Weights of a small spectrogram enhancement model.
Model: 6.49M parameters, arch unet.
Data: trained on two synthetic voices taking turns or overlapping, over music, noise or silence, 43.5 epochs.
Rows from block 3 of a small spectrogram enhancement model, named by matrix and row number. Rows with one number belong to one channel. Each number is 500 + 50 x the weight over its row's rms, rounded and kept within 0 to 999. All counts start at 0. Numbers have three digits each. After the name is the row's rms in percent of the matrix's.
Before each channel's rows are labels from the 100 clips, of 14976, where the channel reaches its highest value: "top examples" is what is common among them; "peak on" is the class under the peak. Only what is clearly more common there than usual is listed. The data: two synthetic voices taking turns or overlapping, over music, noise or silence. In brackets: how many of the 100.
# convs0: first 3x3 conv (model.mid.1.convs.0.weight, 288x288x3x3, each kernel summed), inputs 0-95
# convs1: second 3x3 conv (model.mid.1.convs.1.weight, 288x288x3x3, transposed, each kernel summed), outputs 0-95

top examples: background: none (76); second voice: none (43)
peak on: no speech (91)
convs0.13 106:512523512413429510514536462503486536457462472498542525734412419521497613500702522467479492536488508506464458424526483508458577529506513566529495562422490519493497422551552469504350427550557533511497471553523535544560551445489570490432377523480505477525559456619493432442498497535516517365
convs1.13 090:552455528467389495506510538515445524539555476462470522440469474509617402568437528480523502512531506495480502437522543466534484531519469429476548400521545498562510546464478510542636482428519473370501427502499503442505485435539535523552546493469528515414514499479523505518513533504612555445

top examples: background: none (92); second voice: none (49)
peak on: no speech (99)
convs0.261 087:460504518539520503527434539412521471474532410498406492479531474520440393499537503503497526400477477475506525449489452523440487469529584461448477442441509528507443556477518563486414500445457564647520493391530477507513370513510472561534557331460507545376393480471506610498442499511452367493
convs1.261 073:424425451493568506513540525496493520473530478552505532510504441497582478465554495521483481480563483520457505455486398528501491532477457516531564563564589471548531493422544469497362475464479408393501522477514525498473485523520479448406460513464363476527522434562466445485516517506463519424

top examples: reverberation (67); clipping (60)
peak on: two voices (27)
convs0.145 088:453475511509416497473449515468492416526501497500567494502496345481462539512434514396542559434489511599454472468529444472524480493505524538493516468506499447482524561461436487481449530433492471427436548500496459461496499308433487494482506468509487502512465483493518494491513484478469443377
convs1.145 070:505576501481545502486493496486550510484486502511541489590503592491456588477517485533498479512445500476557508576493575513462511489502515498523377592408457553498477497606499493510475495510516608649517504497517484499500509607492519502503478512513552500502491523499498539448481538525430410497

top examples: background: everyday noise (72); thin (high-pass) (44); vacuum cleaner (28)
peak on: no speech (82)
convs0.134 080:588518611443606483524462547503456514519498509484424475564524551456482430455397518501506407454499479521503536506447487520463489529501489593551488552593553571526545427504509509523604473491383488411504373524497482496501482646502456518480452550511471504452443542452479496466522503582459475502
convs1.134 075:477488413507503526508510495536462474574403539533481465467480518530530460439515427519582567442490500485528486526499373533469545509516523534465535500474460464428540488490534553487494499569524532552479598513514490515510564369512526493498526599493574522505441452556539529626436396499527534534

top examples: thin (high-pass) (35); clipping (27)
peak on: no speech (84)
convs0.256 083:559498608374586477540459521456461536516503507475449516622525476474511480425461532568509407430457489517575508450488525475458521522498473569534503427546552581460451457528498414509641493556450523404541437516490482506481503599519422499452415520461491515472443429488513499495516495582480504462
convs1.256 099:515524422527406521541515473582527462507401542527508421526440515557533496497518449443534515466460490521483502551473386530536533495510528511482499480473397475467570497512498577541534500591531536573514545522529509499538621390493592475524547581543581508525450507550517551558461396468512529675

top examples: reverberation (99)
peak on: deep voice (41); low voice (41)
convs0.186 133:475482486559556484470483504521508470514516466461494477512459388465403591523536499415570436513444502496497429508519497518515478477508549524483516350480431384354474756491481530459535534443505498422463507460500458472460483338503481430439705477553499489517424514546481585500508484459588473499
convs1.186 137:452548522497656492492511500498612500483511499523505535551548507467486515410533562510469498515468498467497527562503447542527523551480498519611530629598528489594398470534500501481363528528500502530529576497534495520516492665546437501471355460528433496517529524447463440509491550565333511559

top examples: background: everyday noise (60); thin (high-pass) (48)
peak on: no speech (75)
convs0.95 108:501525564325576495496511511495435550513471498459407548521531469497505480424505540577590436436546500655526561461521478506460536524504418531457512510492567551479563468503533495486497502486473521345522440483467455509482387584510446470433519568458462502438467483518468487549503517571463493523
convs1.95 142:499511465498440530533501496511475476531439540539471455519427501516514514492481493496526511472434502486475505563514360512504506493524528550475496478491383494478581497483472605537571481604543480585450514511503512473503553361509585502513572537502588515513400469521526493605494403451508493688

top examples: second voice: none (60); engine (27)
peak on: no speech (88)
convs0.164 096:529469482400543496542484589493627477517522491477358470574547464484470497511364517561461505478444506410576611673542568435453452469508582580524459483532480680435483528480480499466607485511543485557504444438496491497480531599522431525551471494544531556490441479475559625498526513497476490494
convs1.164 093:475457412555551485467580423562489506464469439482524440479507524587493463484509484464512548501496496547441457421470371535529502544509490498576574456416482393445604495434503531506362491490496521521533518538504456510518540440489533490485516658503425482532550553530442529353496365532517506535

top examples: reverberation (80); deep voice (71); first voice: deep voice (53)
peak on: two voices (35); deep voice (33)
convs0.277 090:517483513491471500488475454498434472432499480485528478518478332491480551519480509312566579502503513601430431409503527486525520461499521550482555390367480468479475578460467501500486539465495514448446495500521477490493507206510507465498587450517493497514515481510444478475496477495570508393
convs1.277 060:498508506503576508494503506481548488496468500505553531614516492470459565474569507533512475502418500503546518569502443549493498521516494516545394653522473548507503502512500521510527505504506559626550512497516486505496504640481510499501416501500568500492528519525501518445523539496339383571

top examples: background: none (62); second voice: none (54)
peak on: no speech (94)
convs0.30 070:499510461438503498548490596545567440513447510505459494533556394498311423505353499500522559511493500453535494622521507447488536490518550544330522461408469547495383482484468528485495468516494499491521491490499510497500574625465536432470532489564549507500397483419426505547506521521499597320
convs1.30 064:468487507701513498492535464504502510502521478477529486496523546569493485537503502476460497502514509506524484440497590491487462524501532483603532511519563506492564521479498496483458539458498524542499502502509468505503501430443502585510499586509434505494625554490507592374501468520514470411

top examples: background: everyday noise (66); second voice: none (56)
peak on: no speech (81)
convs0.92 054:482440508496511510537527519478570465425505480461519520533459530461564463495337507558473454400462500395608654690532456472464462459506417399588455529409472525524484521466408485510507476420580490379465498522483409395498420590514463461477447433480490501419356506471457412466496483533421463446
convs1.92 037:511544439586561494546468415572567484503480505575501480478535476459511499525473457461507533485497490509492466485372565462413491384488498490463472359544519457418535496493508536477513490618501478453531516500496502494518561465493395517527648529592464504532493500505497392450428461509446510539

top examples: background: everyday noise (62); thin (high-pass) (48); vacuum cleaner (28)
peak on: no speech (64)
convs0.179 075:540552541519501491490401508519366564544512539520521524626478565577377505409590470475481417443518480474523502445431579508491536480497549549558509429522582541479476438587512469452508512526450499483523408550508509486563607485413438494482433626442469546498532467495547540439456487533475492452
convs1.179 079:536452508361418514474504509539425411490454545506486471494446563467491465523545509477499509519450492521472539552507378601598510411499466493471471528434389483488498489482495494583604466493537473498524512542503507488517516521545566492509468527480570502482306320534502467544525448445483554564

top examples: background: none (87)
peak on: no speech (99)
convs0.83 098:533529506378556511491544491529487537512511495471470499536495481503517459495589508563529553508453493559464540408503480519514537512520421470590516572447523524504487462514536514486497450578476513506545507506553488519521452468527595491412469490478486482493550370506458425490521504581455552468
convs1.83 121:459451513612463502496505480528480463496503501537466426424494523532488443550459484445473516503519503522439473445472502502459450395478453452421505334532540391477569507411481508493491433450492437327447503499462504472461485348529499523518557518493456505498417456509501523466500454469524541410

top examples: reverberation (100)
peak on: deep voice (42); low voice (38)
convs0.195 126:462490487547567489474512509511536477525535482475494472494461383467453566540518501395570444501442499522493471519523488522507475465513545505479514371503460419382491802491486513428552564452483504416463504444516470465469458344506467447433800465579478500509436536555500640506511492478552470535
convs1.195 131:434559512497645497494510496498589490492504495534503503540523508472488530397527551511488510510453494476497522599503364554512536521487505526607500646569471494536410456538494501491377527531507515550510585495518498516523497639529471500467362465540478499531443472456483435562487496532327510617

top examples: second voice: none (66)
peak on: no speech (87)
convs0.0 103:515511471424530499479493519505547566498452512481457504499521424472508450444267499604507551501463517439582529672511489343498537514513539498548541495472489552449462439495455482518461516474555459442504488509465472497509510678550467483464462526514532523504442477449445500550421490536465554400
convs1.0 118:490472517669547484491478435499493504496495481498530463532540562576432509548486519482469498487498505500481491442500569470468461500511531514516492434494588479473561527460466509458437527475492522522484497522507462476494506419451476538539508587497407511515599561484511579334503417529521433413

top examples: reverberation (82); deep voice (69); first voice: deep voice (56)
peak on: deep voice (42); two voices (29)
convs0.162 106:517480512476481498481463445504417465451498474497526458520457316492477559531502512322566559504505514594436425401502535515531520455506515554478555405372464459463474594469483498500499540446488511422440496503528472487494513205510512449491608470504487486522542489517436484467491464487596507428
convs1.162 085:500501510466583514486497514466544474498484500502525537579530499449448545437572527544511464503421500499533539572520416557517498520500485509551428658527455526530483502504501512520520494506506505588567529499528481516495502640506505500501416485498575500492474503512495470496516540506325431592

top examples: second voice: none (43); thin (high-pass) (34)
peak on: no speech (74)
convs0.123 104:530501492471524537647561495577481499442457578578584514666476362513507551516542514495485517496453509434516489527508504492491622503503557582519472575474511563493509466516528479483376491585526498565509488522551526525555611531474539503448440521540506514498478480527489450472507501488477584370
convs1.123 092:511484545506452479442510498497405508521544440417403497322505541531529376547422528463494513506525534492498474392527581497501478517517462406495517341485527446470496546486469516523501458434519530405519469527469414482503477438557523556542597518481504504441477496455516524511496471545638506449

top examples: clipping (78)
peak on: no speech (99)
convs0.227 030:490499449645488501602487482554610427451464514565491501472441603499487422468469478471439461526512484447408511455475552454495454477488448324490493550502489534500536491414416491445441495518474480597461493453512533485473527299470460424499454502597453499416533542499431506470546514464476528502
convs1.227 025:464481510516579509504491514496519513516505503512463573333539556437507405514545439487519526511532493537502503500467415634495499538488481504481580540550529407553539503500562495457403496474466458441607532474508508560443481594710472494487463516496473478498608511536465455604504566530540535467

top examples: background: everyday noise (62); thin (high-pass) (32); vacuum cleaner (26)
peak on: no speech (78)
convs0.89 097:585536678485586471470461518453448505477502527508526462591527540497446482455451497497469381442523490473567522468354492552450483479517508600546497509566589522547489377528504451515594494532326493420497465473508481498491471570501510523490436504450540532450415472464483533417474486594463448428
convs1.89 122:489490427472448539542501519539421518570419544549505468490461523562576501450512400492591584452513495518522530552430407515480557459530529528470521573465491510468604488500530537538553506516512497517453542515530506486527579399484576473499513592520592553500440405561536557631454409467536537554

top examples: music (60); second voice: none (42)
peak on: no speech (67)
convs0.53 085:509471523699491500607492453519427426409450590580505495367466591478474404519513496449427422533483494451490526476456490487528443472490394240480468457532502480564581514468468498466503501527501440500454543494496527496496453318473471472469461477517495451311504528458482495450602527454500522481
convs1.53 089:468495557429559501472489522478455552543541489462422621372525569405515396471578547511519504525505499465511524509548512558502499549506488481474505499516501481553367517503575452484407493505501524432590549499501491552495446690700411479427477434475490489488492475465502454642511617534481512480

top examples: reverberation (90); deep voice (69); first voice: deep voice (54); clipping (35)
peak on: deep voice (45)
convs0.108 091:495478510499376493418437494476424450530505492486519471525452354489474539503487510351521524472504503554424455400513442479536525524503492548500541484502500403489500552491455491504453515441497510404436519523489483435514497197479504500493510478486490487522559469499519491493494451457541521382
convs1.108 070:501533501444565505470466497474540493452470494490504531559535551474429539473530513571493443510438500484528508529497503540517506479504472497506355549447466539541454498555500501514476488508508539559588500500514472506491506676520504486499465492496532497501503493516452464407492623518392398495

top examples: thin (high-pass) (46); second voice: none (46); white noise (44)
peak on: no speech (71)
convs0.220 092:507536518498475498523476507525448503469504486495486498486505497497448446517415514407537599499525507532471417514497551460484589430503519506485548409479505505512468505577429503506488517503493559489473407492486504464517507347566510440481468480521534500492553475484405493492495505517657594363
convs1.220 090:495449502576578508493467503474537473500490504500542526584571463500443554500563510548500465455468502501505518506501477510493423523505521530539499553560583542523557515432508539463520522500498441591538498492505472532468499550426501502500451507496492503499620564525503536392521449503399384490

top examples: background: none (66)
peak on: no speech (82)
convs0.266 139:536513520371497510538463515489497464481514474503468525557457618499448534494551509504510424484525503557483602465512467501433496539495470537515455582445507468548546436507540490502520469465507517525501463513444492495540464576518485524498517524469509492459494533535512434491498499522406462593
convs1.266 172:482486509538408498487510493516423462520502493492435441430460486526524446565436498464503509500506500479486419448513480484494481448512467443428499311505466441424559505445480559496535440504505465423449459503452493455476494343511503512507601508465508500483416469499522501521498455433579514468

top examples: reverberation (83); deep voice (68); first voice: deep voice (54); clipping (52)
peak on: deep voice (45); two voices (25)
convs0.57 117:481461514521430500479470501481447441492513499493528486502474346466482531519453513370519579465538510566447462444522456467535519500513497525482534426488500433492498556443451483494477527444496508403412514503523499457503490262475499493492535465502486502514533473486505477484505451478525530376
convs1.57 097:499553499501562510486465502463586487480460504500531516584528514483439597446562503575505467501418499499538520571499508504478501503505516522520381606486483556498484498562500507495487504514504566635557504494532478521498501632496499497503450506507536496501542533507485522421495567517399396517

top examples: background: none (61)
peak on: no speech (83)
convs0.221 100:540515512380543502525421554537507508535513499481418534461530607509462420502394510541566523484555507635440578507532448480507534541512466519481511574470506492509558486523498520506519488457477540461545498542482485468535457754534491495473541553543489493458524520435478449525550510554500526637
convs1.221 102:460522503593454502498503451526477459504476503511489373478451513547460493512468516470499523499461498472484424528521393510491510456506540524479484394476418453395562493476470587495479473571527510597436504516473487473497513306493516521496575535511518506521370471490502529529484359451500462576

top examples: deep voice (76); reverberation (69); first voice: deep voice (58); clipping (49)
peak on: deep voice (47)
convs0.144 091:509475513500409498487490474492374490494503490488519492502478368480496528515460513340516572488526505527425428387507482465510552503501501527506552419470497437500476537498436501513466519449502544429430485504509509456504497186507514502505513465486500496514540492484498450493499475491580556349
convs1.144 064:502520497503593500481467497477545500458469494486538539596549529515433563471550516556498435504454501501511510516499497505528503507512494497534408575467504561539487501540499511487475527506504559587580490500517467514499503646486516488502452504498500493500587571507477524364500588519409390485

top examples: clipping (36)
peak on: two voices (34)
convs0.233 099:535543532496463503477562536465520497478433462459524572542453537473540540512593509472512506600508490547504491564562512536494480590500482468577531599449479501557553503539582424577424476485653510470487558576496461526513496515566487378488396394516477475471529552593472457530510515548462413426
convs1.233 097:544523415507493493572490551502543474557509522488519484551538336522553537499373482507569504394512510535503501490517506319475512525526506499424511484575546542491553501522476582477695502512474468497496460478504496486492516451385516491581511475513540517497592532576512469480486507457521488497